Weights of a small image classifier: held-out accuracy 100%, 97500 training examples.
Rows from block 6 of a small image classifier, named by matrix and row number. Each number is 50 + 10 x the weight over its row's rms, rounded and kept within 0 to 99. All counts start at 0.
After each channel's rows are labels from the 100 images, of 14848, where the channel reaches its highest value: "top examples" is what is common among them; "peak at" is the part of the image that holds the peak. Only what is clearly more common there than usual is listed. The data: simulated stained blood smears.
# conv: 3x3 conv (model.blocks.6.conv.weight, 256x128x3x3, each kernel summed), inputs 86-127

conv.102:43 51 47 61 68 46 46 48 49 33 55 52 50 42 43 86 55 58 45 46 42 48 50 58 42 65 80 45 35 61 43 47 35 70 50 52 38 44 43 51 42 58
top examples: small spheres
peak at: bottom left; bottom right

conv.138:46 44 50 39 54 49 39 38 38 46 50 44 51 49 44 73 56 42 53 56 55 53 54 58 55 44 68 49 46 52 52 54 37 76 54 56 39 49 38 61 45 50
top examples: small spheres; kidney-shaped nucleus
peak at: top right; top left

conv.185:56 61 54 32 46 52 54 39 44 61 43 61 42 50 47 37 37 51 56 45 42 40 58 35 60 51 45 71 49 69 63 50 22 40 38 54 54 46 37 51 72 43
top examples: teardrops
peak at: bottom left

conv.247:42 71 54 25 33 68 58 34 45 50 56 43 53 46 49 49 64 62 55 53 44 28 48 43 42 47 45 41 50 25 52 47 51 72 48 82 52 42 48 54 79 37
top examples: small spheres
peak at: bottom left

conv.109:47 53 59 54 51 58 37 39 45 61 48 46 52 47 51 41 59 58 47 52 41 49 50 68 52 41 50 41 47 43 46 47 41 45 48 50 47 47 52 48 57 58
top examples: small spheres
peak at: top right

conv.98:37 67 44 49 60 42 51 44 48 41 74 53 59 40 68 48 32 25 50 48 42 38 53 49 61 39 48 39 38 55 43 49 60 56 37 58 69 52 55 49 60 37
top examples: target cells
peak at: bottom left

conv.76:46 48 45 31 61 48 47 52 40 53 46 42 91 48 39 62 61 67 58 56 67 41 52 63 43 36 46 54 47 48 45 66 76 53 44 51 51 54 44 47 57 51
top examples: crescents
peak at: top left; bottom left

conv.14:49 59 31 58 47 33 56 67 46 38 66 49 39 44 54 59 45 45 66 59 49 44 51 51 57 47 50 43 42 49 56 29 32 34 52 52 63 41 57 67 36 35
top examples: small spheres
peak at: top left

conv.9:45 51 33 44 29 46 49 33 63 28 36 62 38 50 48 30 51 44 46 29 53 67 39 39 69 52 38 59 48 33 49 52 46 44 39 44 55 46 59 48 31 41
top examples: teardrops
peak at: bottom left

conv.115:44 52 52 68 62 64 49 30 49 32 53 58 47 63 47 48 48 61 49 42 50 56 47 61 47 57 50 48 47 50 52 54 47 58 32 52 57 42 52 54 42 57
top examples: teardrops
peak at: top left

conv.63:70 41 50 41 50 30 51 61 46 41 42 36 51 38 49 50 59 48 60 53 59 23 34 47 54 46 46 64 44 47 54 57 53 41 53 51 53 34 40 52 41 38
top examples: spiky cells; lobed nucleus; band-shaped nucleus
peak at: centre

conv.183:52 45 34 49 53 51 28 59 63 58 52 50 62 53 50 59 39 44 47 64 61 26 65 54 36 52 55 50 55 52 52 57 61 60 60 58 30 46 52 58 60 50
top examples: small spheres
peak at: top left

conv.216:45 71 45 49 64 58 56 45 46 37 47 39 55 54 50 60 48 59 57 56 46 34 50 45 43 47 53 39 53 46 49 53 57 57 54 75 48 37 54 66 66 44
top examples: small spheres
peak at: top left

conv.132:49 44 46 55 64 28 44 44 57 57 66 34 25 53 54 45 66 47 46 56 33 41 76 42 56 45 49 47 63 61 38 50 50 49 52 37 54 35 38 34 50 53
top examples: teardrops
peak at: bottom right

conv.127:55 55 39 42 57 38 61 53 33 41 38 47 51 64 50 35 42 59 58 53 54 37 53 51 37 37 57 52 62 38 43 48 68 43 56 79 45 44 51 42 49 49
top examples: small spheres
peak at: top left

conv.32:49 50 44 41 40 49 45 33 53 43 64 36 41 39 80 43 52 47 51 28 43 64 32 40 45 51 42 46 44 45 66 50 56 42 41 58 49 47 49 49 44 48
top examples: target cells
peak at: top right; bottom right

conv.99:46 65 44 47 39 41 51 40 21 32 54 51 59 49 52 53 40 51 47 45 44 54 50 46 64 47 55 53 48 44 51 54 61 43 50 52 55 40 45 41 24 27
top examples: discs
peak at: top right

conv.24:47 43 56 45 44 55 45 42 55 43 48 56 36 48 40 47 55 46 30 59 52 62 82 47 42 53 43 52 38 47 40 42 52 54 54 42 43 55 46 33 46 44
top examples: spiky cells
peak at: bottom left

conv.168:23 41 48 33 59 57 46 38 37 40 56 53 45 52 55 47 59 51 52 42 42 46 58 53 34 33 53 33 43 43 45 39 52 61 45 53 43 52 39 30 48 43
top examples: small spheres
peak at: bottom left

conv.178:57 33 46 41 36 50 49 54 44 41 33 47 43 41 41 37 61 41 52 40 46 60 39 37 52 42 42 53 40 27 47 27 59 51 43 67 61 43 39 53 47 46
top examples: spiky cells
peak at: top right; top left

conv.188:41 53 49 68 33 53 42 42 34 61 57 55 50 47 55 53 56 46 43 41 44 61 38 35 42 54 53 36 46 35 59 42 46 47 56 41 39 76 55 55 21 56
top examples: discs
peak at: bottom left; bottom right

conv.230:43 45 39 59 45 40 44 52 23 56 34 49 52 45 55 68 53 46 65 53 57 47 67 44 47 32 52 56 55 53 69 47 29 45 59 39 50 60 38 49 44 67
top examples: discs; ovals
peak at: bottom right

conv.195:58 67 49 44 40 45 54 35 70 18 51 59 45 46 46 40 46 44 57 46 48 50 46 44 57 44 41 49 36 45 50 53 57 50 49 54 52 45 51 57 50 30
top examples: teardrops
peak at: bottom left

conv.36:46 63 38 40 57 67 50 33 47 30 45 68 55 78 54 48 50 57 51 38 47 43 54 44 57 51 42 58 56 48 48 57 46 58 54 62 51 42 43 60 49 41
top examples: teardrops
peak at: top right

conv.235:45 58 53 58 78 47 70 63 46 54 60 58 59 53 49 67 61 46 56 47 52 45 55 60 57 67 57 51 58 74 68 54 33 52 46 49 40 62 57 49 39 53
top examples: small spheres; kidney-shaped nucleus
peak at: bottom right; bottom left

conv.2:53 50 49 66 69 49 46 73 62 53 43 50 54 54 49 58 37 59 47 58 56 41 61 59 38 67 55 54 55 47 28 47 90 43 50 50 48 41 50 56 54 55
top examples: small spheres
peak at: bottom left

conv.69:39 24 41 44 40 45 57 41 35 27 46 41 52 58 49 49 39 33 43 53 57 70 72 56 47 38 53 54 50 33 65 49 38 44 55 32 64 33 36 37 23 52
top examples: teardrops
peak at: top left

conv.152:44 46 45 54 50 50 29 36 50 58 47 54 32 52 40 56 45 37 36 38 37 44 60 45 47 44 52 50 49 51 37 47 70 53 46 47 44 31 40 40 48 42
top examples: teardrops
peak at: top right

conv.30:50 49 53 36 30 24 57 40 48 34 54 27 44 37 61 43 62 55 46 28 41 64 36 39 44 27 51 35 42 37 42 35 52 52 49 50 50 53 51 44 46 42
top examples: target cells; kidney-shaped nucleus
peak at: bottom left

conv.100:42 48 48 57 41 61 50 46 41 58 53 49 51 54 58 42 59 51 45 37 41 79 51 36 50 35 45 42 51 34 53 51 49 33 56 38 42 57 53 50 27 64
top examples: discs
peak at: top right

conv.162:48 42 51 53 41 48 51 46 40 43 45 56 51 51 48 56 45 46 63 45 49 54 52 39 66 52 54 53 56 50 48 54 52 55 50 55 81 38 40 56 46 56
top examples: spiky cells
peak at: top right

conv.34:49 58 63 27 48 62 58 41 41 42 49 59 53 52 50 42 54 64 49 73 54 60 52 63 56 50 38 53 49 46 69 58 41 56 47 50 69 39 39 34 46 48
top examples: spiky cells; kidney-shaped nucleus
peak at: bottom left

conv.254:68 53 46 43 52 61 50 49 56 56 55 50 51 48 48 47 52 44 40 40 45 39 41 49 50 44 45 59 56 47 46 48 38 43 82 51 43 56 47 49 45 74
top examples: ovals
peak at: top right

conv.37:42 57 46 44 43 50 44 41 41 42 38 52 36 61 44 41 43 52 58 48 34 42 34 45 49 40 49 53 64 52 38 54 20 49 31 53 57 48 56 37 40 55
top examples: teardrops
peak at: bottom left

conv.194:51 40 62 40 51 36 66 53 29 55 47 32 36 52 50 46 60 64 52 62 63 49 43 56 52 54 47 43 57 55 50 40 50 51 48 49 50 45 46 46 42 50
top examples: spiky cells
peak at: bottom right

conv.119:37 53 48 38 37 39 54 58 49 37 46 48 50 43 33 26 52 35 40 40 45 48 55 40 47 50 21 38 39 49 56 49 52 50 54 69 49 60 49 38 57 33
top examples: small spheres
peak at: top left

conv.182:37 55 67 45 71 60 70 60 45 48 45 44 74 54 44 51 82 55 46 73 57 62 50 68 50 47 46 40 57 59 50 52 38 52 50 44 51 53 58 39 51 58
top examples: crescents
peak at: bottom right

conv.227:41 43 49 65 37 43 52 54 37 62 44 58 49 44 45 59 65 64 59 55 62 26 48 49 35 66 51 33 54 51 48 49 57 47 46 43 44 69 63 46 42 71
top examples: crescents
peak at: bottom right

conv.51:54 45 44 44 42 65 35 40 40 39 36 54 39 52 33 44 52 40 34 58 45 68 51 51 55 45 40 42 52 34 63 51 49 52 43 49 68 53 44 40 35 47
top examples: teardrops
peak at: top right

conv.96:46 51 54 62 45 52 35 53 42 31 51 57 48 46 58 52 43 34 55 42 32 63 57 40 56 42 55 52 37 60 39 41 52 32 49 48 47 48 67 52 24 67
top examples: small spheres
peak at: top right

conv.65:50 53 38 47 49 49 47 33 48 43 52 45 54 56 50 47 42 50 55 48 42 50 54 45 41 41 40 49 48 49 31 51 59 48 48 50 58 40 51 34 57 43
top examples: target cells; teardrops
peak at: top left

conv.241:32 53 50 50 28 44 42 53 43 44 59 50 49 40 51 53 50 46 41 49 68 47 59 39 50 39 62 37 45 37 49 47 54 49 48 49 43 78 59 24 45 47
top examples: discs
peak at: bottom left

conv.181:54 41 39 59 61 33 52 60 63 55 41 32 47 51 52 43 65 41 45 47 55 42 62 57 60 55 47 49 56 50 42 54 87 38 43 48 55 28 52 48 60 49
top examples: small spheres
peak at: bottom left; bottom centre

conv.246:52 60 43 39 51 58 38 36 41 20 46 61 49 27 47 49 42 49 46 50 55 36 47 56 45 43 50 57 32 62 62 56 40 50 42 59 62 39 53 57 59 37
top examples: spiky cells; ovals
peak at: top right

conv.59:40 33 44 45 41 41 46 44 57 39 50 38 46 51 45 60 46 43 53 51 55 58 74 45 62 42 66 44 40 47 45 39 53 73 56 39 67 36 42 55 59 55
top examples: spiky cells
peak at: top right

conv.174:47 61 56 36 50 90 40 27 46 46 42 66 48 51 56 48 42 55 43 45 45 58 58 42 47 50 51 54 40 32 59 50 48 69 51 67 44 49 49 53 63 57
top examples: small spheres
peak at: top left

conv.179:39 48 54 46 54 48 61 35 46 44 41 60 50 61 44 52 52 40 44 40 50 44 76 41 61 36 44 47 53 47 46 66 53 55 37 53 67 53 45 30 47 41
top examples: teardrops
peak at: top right

conv.180:46 47 53 67 51 53 57 46 41 68 61 46 53 48 64 52 58 56 73 34 37 51 09 45 40 58 55 41 54 57 44 41 37 53 55 48 36 58 51 58 49 67
top examples: target cells
peak at: top left

conv.77:49 42 60 46 45 47 56 33 52 20 46 69 38 45 61 48 56 47 54 26 25 51 36 43 49 67 59 59 34 37 57 50 51 53 34 53 52 38 56 53 52 46
top examples: teardrops
peak at: bottom right

conv.88:43 63 51 51 57 49 58 50 32 48 51 45 52 59 50 64 64 45 47 58 34 57 47 62 42 47 56 43 46 59 44 63 44 54 60 68 42 47 61 54 62 42
top examples: small spheres
peak at: bottom left; bottom right

conv.89:44 66 37 27 42 47 45 43 52 55 46 45 55 51 41 65 55 44 44 60 54 36 59 54 51 31 73 42 48 38 41 54 66 82 39 71 43 51 53 47 77 32
top examples: small spheres
peak at: bottom right

conv.21:48 51 43 38 35 35 39 36 44 55 47 36 45 46 44 34 50 48 44 71 50 57 44 43 54 45 41 41 47 39 49 50 58 63 48 58 51 33 42 43 75 18
top examples: small spheres
peak at: bottom right

conv.158:53 38 43 51 33 48 52 29 42 58 52 42 58 49 55 39 56 51 51 43 42 73 45 41 56 44 38 44 52 34 49 63 57 41 46 34 53 53 41 52 24 60
top examples: discs
peak at: bottom left

conv.50:53 53 42 58 45 35 38 49 54 50 24 51 38 43 29 48 49 57 44 60 44 59 56 41 48 30 53 47 53 24 37 62 64 65 31 45 59 48 58 53 52 42
top examples: teardrops
peak at: top right

conv.19:51 44 36 55 34 58 59 40 51 54 47 49 43 40 51 50 28 53 77 49 42 42 42 17 33 48 42 32 45 33 43 48 62 43 35 48 45 50 47 56 57 50
top examples: target cells
peak at: bottom left

conv.33:48 41 62 52 53 44 64 30 51 44 27 48 51 50 30 57 56 46 47 43 44 57 48 49 62 65 54 56 46 65 52 56 42 57 48 40 77 34 41 51 49 49
top examples: spiky cells
peak at: top right

conv.141:58 45 24 48 39 45 15 51 56 60 50 51 46 58 44 52 13 34 45 51 64 37 65 42 44 54 45 55 62 53 53 55 57 46 46 58 38 63 48 54 54 41
top examples: crescents
peak at: bottom right; top right

conv.201:47 61 51 45 33 57 53 34 39 58 21 58 40 50 24 49 55 55 37 59 49 36 38 43 47 47 46 51 53 44 65 57 51 57 49 61 75 58 50 52 68 54
top examples: small spheres
peak at: top right

conv.226:52 76 63 38 59 42 50 50 33 41 64 52 61 49 55 42 35 56 46 43 46 62 38 52 44 43 44 49 50 52 63 44 32 49 50 64 37 45 51 37 62 53
top examples: target cells; kidney-shaped nucleus
peak at: top right

conv.121:44 50 52 54 51 44 55 43 50 51 79 52 46 44 96 45 53 44 82 31 45 54 38 44 42 41 57 37 43 54 43 44 58 52 45 52 46 50 49 56 47 57
top examples: target cells
peak at: bottom right

conv.27:56 51 38 52 31 54 48 31 42 61 45 47 25 46 56 34 40 44 53 39 31 65 29 24 52 41 39 55 52 40 51 28 46 37 55 53 46 62 56 60 49 35
top examples: ovals
peak at: top left

conv.58:52 31 62 45 49 54 46 51 40 51 45 52 36 55 44 41 49 52 52 41 29 59 37 36 54 53 50 53 39 64 64 63 31 37 44 34 58 53 39 36 39 50
top examples: target cells; teardrops
peak at: bottom right